Rows from block 0 of the decoder, named by matrix and row number. Rows with one number belong to one channel. Each number is 500 + 50 x the weight over the matrix's rms, rounded and kept within 0 to 999. All counts start at 0. Numbers have three digits each.
# convs0: first 3x3 conv (decoder.mid.0.convs.0.weight, 144x144x3x3, standardized in use), inputs 45-59, a 3x3 kernel for each
# convs1: second 3x3 conv (decoder.mid.0.convs.1.weight, 144x144x3x3, standardized in use, transposed), outputs 45-59, a 3x3 kernel for each
convs0.126:551488419569480469520434537489501544548483577448655546490487436430438401477443408479545474508498459525499466523411613588483493522620556519498478510487510522544482457531433526513525562543566430405431467588446461554442506479426491550420540526452521485490499484435382425433432476457441475426501366457599597577568459531526495503536465548521394507517442519497424497524559483545576512494464522537556437526486438
convs0.127:470522474497547510547559503511462557446535546577545614481488444527453447524415484525561465511482527540617551503502444439499533458519455539535486487481487515497495535576502490517599546573545527568506494437587490516432447401490467474541527526470533473517519462521557613516482479418536518465406530481603523588498509569494534492412510499547457492411486520430479502438531525535509495482492467466438460546483499
convs0.128:517484489494560452449520478508508466536534506483477525480487496542561449449456505468523467472498511491515537526512510504614530525580503478468445458509459370430450497457509440501480499525499487432461476555589419488489504544503579501503474504557528568574466553469485528532530479561532492552517497556515544533532560491496533524510475478500570504487442481543564530540535519539513508542535511496563546452438560
convs0.129:585563600607496502589452590500483535473457520546541473538525484445454562557515526480465488542440463469462483494532517553434412464541521443429452432508413386447448481513509485499527571544544576497510404464411525381508520522511434427501508496448545550610459494631460546561555556586461549583556532548552527531549566539508574548541605556532521535514560514381354358356411438363388394494454593510592492552525483
convs0.130:548467503524551472396510393474477572519421587508510526498459517431425452530449466462524470484531581459538557388508498460573551476448388569523564544433516463461455449501452522525484521569520496539486462422474474516540511447433517546543494474482454477568520431483417421516504420449422506484510433481455560494494471457452533467515536547447599552454438422407490504533510521513481525524477475595445572476475480
convs0.131:516502495550419379564523454424573510493403513535444600519508532491416426500489526587524478474571535532578560548606610498536580488464562504518473530518487552536464457523544518491575507556618499532453565482492462539535493436480464486434598610503499441465483417454447404466439493481536399504510498524481476463430501525473430443509533451482502496468486503485450462508480531455503523568476505539523527520435515
convs0.132:481474539519533551567424568516562544472674490598468472461490465536523501498499501469515489537436558512545524533495552542462489481445570375347428332429384385400382519460541571483584592565573447424388459487459572469506553556523491624611602597592448538484518495566501566475485535438491566540518505560532569552537512509477523525551544486576437459500503480514464448447538483483512497502498493523574540599500543
convs0.133:422445482490512515501472500503547490434473452592532554401497560419464471499449555476454485529496471464570448412558500327516455447489391498518542492478504544537503468453535463475478501496494408425510502528531470554581470545487482574481437483515516395554444513518452434545483420464494498506416525517451483527374493438551519520411490549553520515541479553563480508491528479501482458549410496488458530533476500
convs0.134:580444498623491572500507535520407568524539573472468516493416454551491435554515538558500471498461487575578561481556506554501516597447411530480466475526513529494521430516433486486597477488478419476486516548458534577533446518418408520476516422500488486551548491536491531431437451369489497546481349440537498457551491397449457435518495592467484422592527390463518481519481527538522524478552489476541500541557543
convs0.135:514581529550503538480434515418677523598447586546551441575483454522431454430485451522455532529449585508465522566420507553492479530553481531579534459500549500542562543538517547517563562572587505415411404496515419410460446520503461523456389500543461545561574523479464517473414447516499527515539532571464508487463446556476514503543529630465496481507535432540508471478486535494544550523479426551472503431450491
convs0.136:556472570556473470459447411457521468454534437546543508585533526528522509494571461433447529493502513526566483413524523481521503538530651474479508550513570500514535536563540527593566490612552590545476455479465462429371518505492431514529570535577447541499621495574460352543457385429445621574425437507496518486493418514344404460528486472393402526462440469516488475508425433525490530564557533518621510546472500
convs1.126:443562459530446413478467433488432525559564509521615494506606491504441432540505528524484462475496545547471444566434465642603459424502478494538486512370551506565542398441442483477477422475443496414391548476511584621542476439449558503521556529528564498514517500399436405436493497487460461538469443591509542626549580430458452450520556475469401536504479384502457543529507550546547494530556472509563486517549422
convs1.127:484476428402468559537505570489418507426504500449435493552544530467400594577479481520564520491486456549520509493471530476513542470535507598431492504495511541563463498418455525547518505516495502485490386491515632444488532505447525509507521623627511535437523519492545492505486597587525550456521442375509590472409433468508446444495480552525448422540520538499518487495538476458576495560516480557444392481530538
convs1.128:527584577540602532544548530507461481477542521510526513516519501550545476490433422487524486493479553574530584466473528476401490461448462478536461479486507483535509480480416483509427490451464561477542543449478534513508505531462488578540549514494499536575458460501467498489422490480435476479471434462530471480458488480492488537429549480521433483498423416473479449490444506473489467465609508516594521533469466
convs1.129:450567490409526475516508466479478542534640506503527557513540405526420419502496453521549566514504532548526496510506500528506484451452497521568488529522584607541578470533506443528529539469436501526488472419404483437384496565426495560500482493500504509498516500562580545557551493504505591444565504540509485587539510532522533494506554535544493500480475472530567592533506488489504507505563494546553589492554545
convs1.130:438487484468521456462438527530580438542542503554616566504491572546512592404444588492453517475447539398494499583579469486540577513492456481430494478502553520433548365532485463494425529436403479522512535555516476451485533526528511525470514491476428429488433515579437432498603478555533530549499543455511528599507439475543505607492545587465498525562463423472508524511422579463450510476496488527523432547562489
convs1.131:517509476515494454462420478442511491397425486572429468540508514460476518465463542472435527538472539482428546607542543508559519433429565504516489553524424501530560516512480474470537559505454483477486486575510552496518425488422583592447559585468429453531497413488495470635537491550544529403491445517534527471452622527506516486446450398457518466439470523508497540515538544490528482501506442504421580498510467
convs1.132:466478481463460489482503424536562464558419475496416529512514514560576561465551535452452478485447447535480469542511539610561443515525490521566561492455564502502487541484471449459458481490529543647629552431577549525507488425456485462499464482454410545456497458473537490480413504489520471498532409457535535521531479505486469498501509491513469506533530507594526546569495552543477516555573501580522543526477550
convs1.133:479525559516583570460532539448564488441448471538452474428498456425452442386471651512475553494502466455514514596631501487518489516439487505486564501535514483472524480568445414488532503491486487464547392546510469515448458448421409438483544610471481446544443467614497531515555496522539412457497439480427460619406469588534543542517473491618532485434456490486513526541467514502521478479393470595458439471603461
convs1.134:477459480505407442498435490527466542449543441440589469529446514510430424508584578508574528528493433511468528614561428566539578452471544460601564500422489520441518471466440489558532502402525456406452574583459531465508405543364523617458484614551459409521590461477478458455543533431511569504523415536458521488494495489498486447492483513479491517494600574564507581488510553543577530517532498552525485516586580
convs1.135:596623488460467393485454527544555469531583566456490550504589547526564524592491443477498459516489498526505574502454559548544493460495432506582577399493501528464487470438481524401431486419387480416517491473416603522438466437415523449445554499490542489424537477404383458499499445474511498581491510513531548629547505440460511472459601572481553530448541546447537487531541469518585482509516513534525573462613515
convs1.136:431527516451511610455491550547548522542472475517508574489510525401587571516598489486491523523483520425433488584613480572498426559437520511489498575497471555517499420508528489557449466595551434501488511446439509438472469438428486543471507538459488304447444459477376442483510484482558619489503430478533593586497593632521423385435482569460463540515433378526443527531556450544524478496410426521570490534422368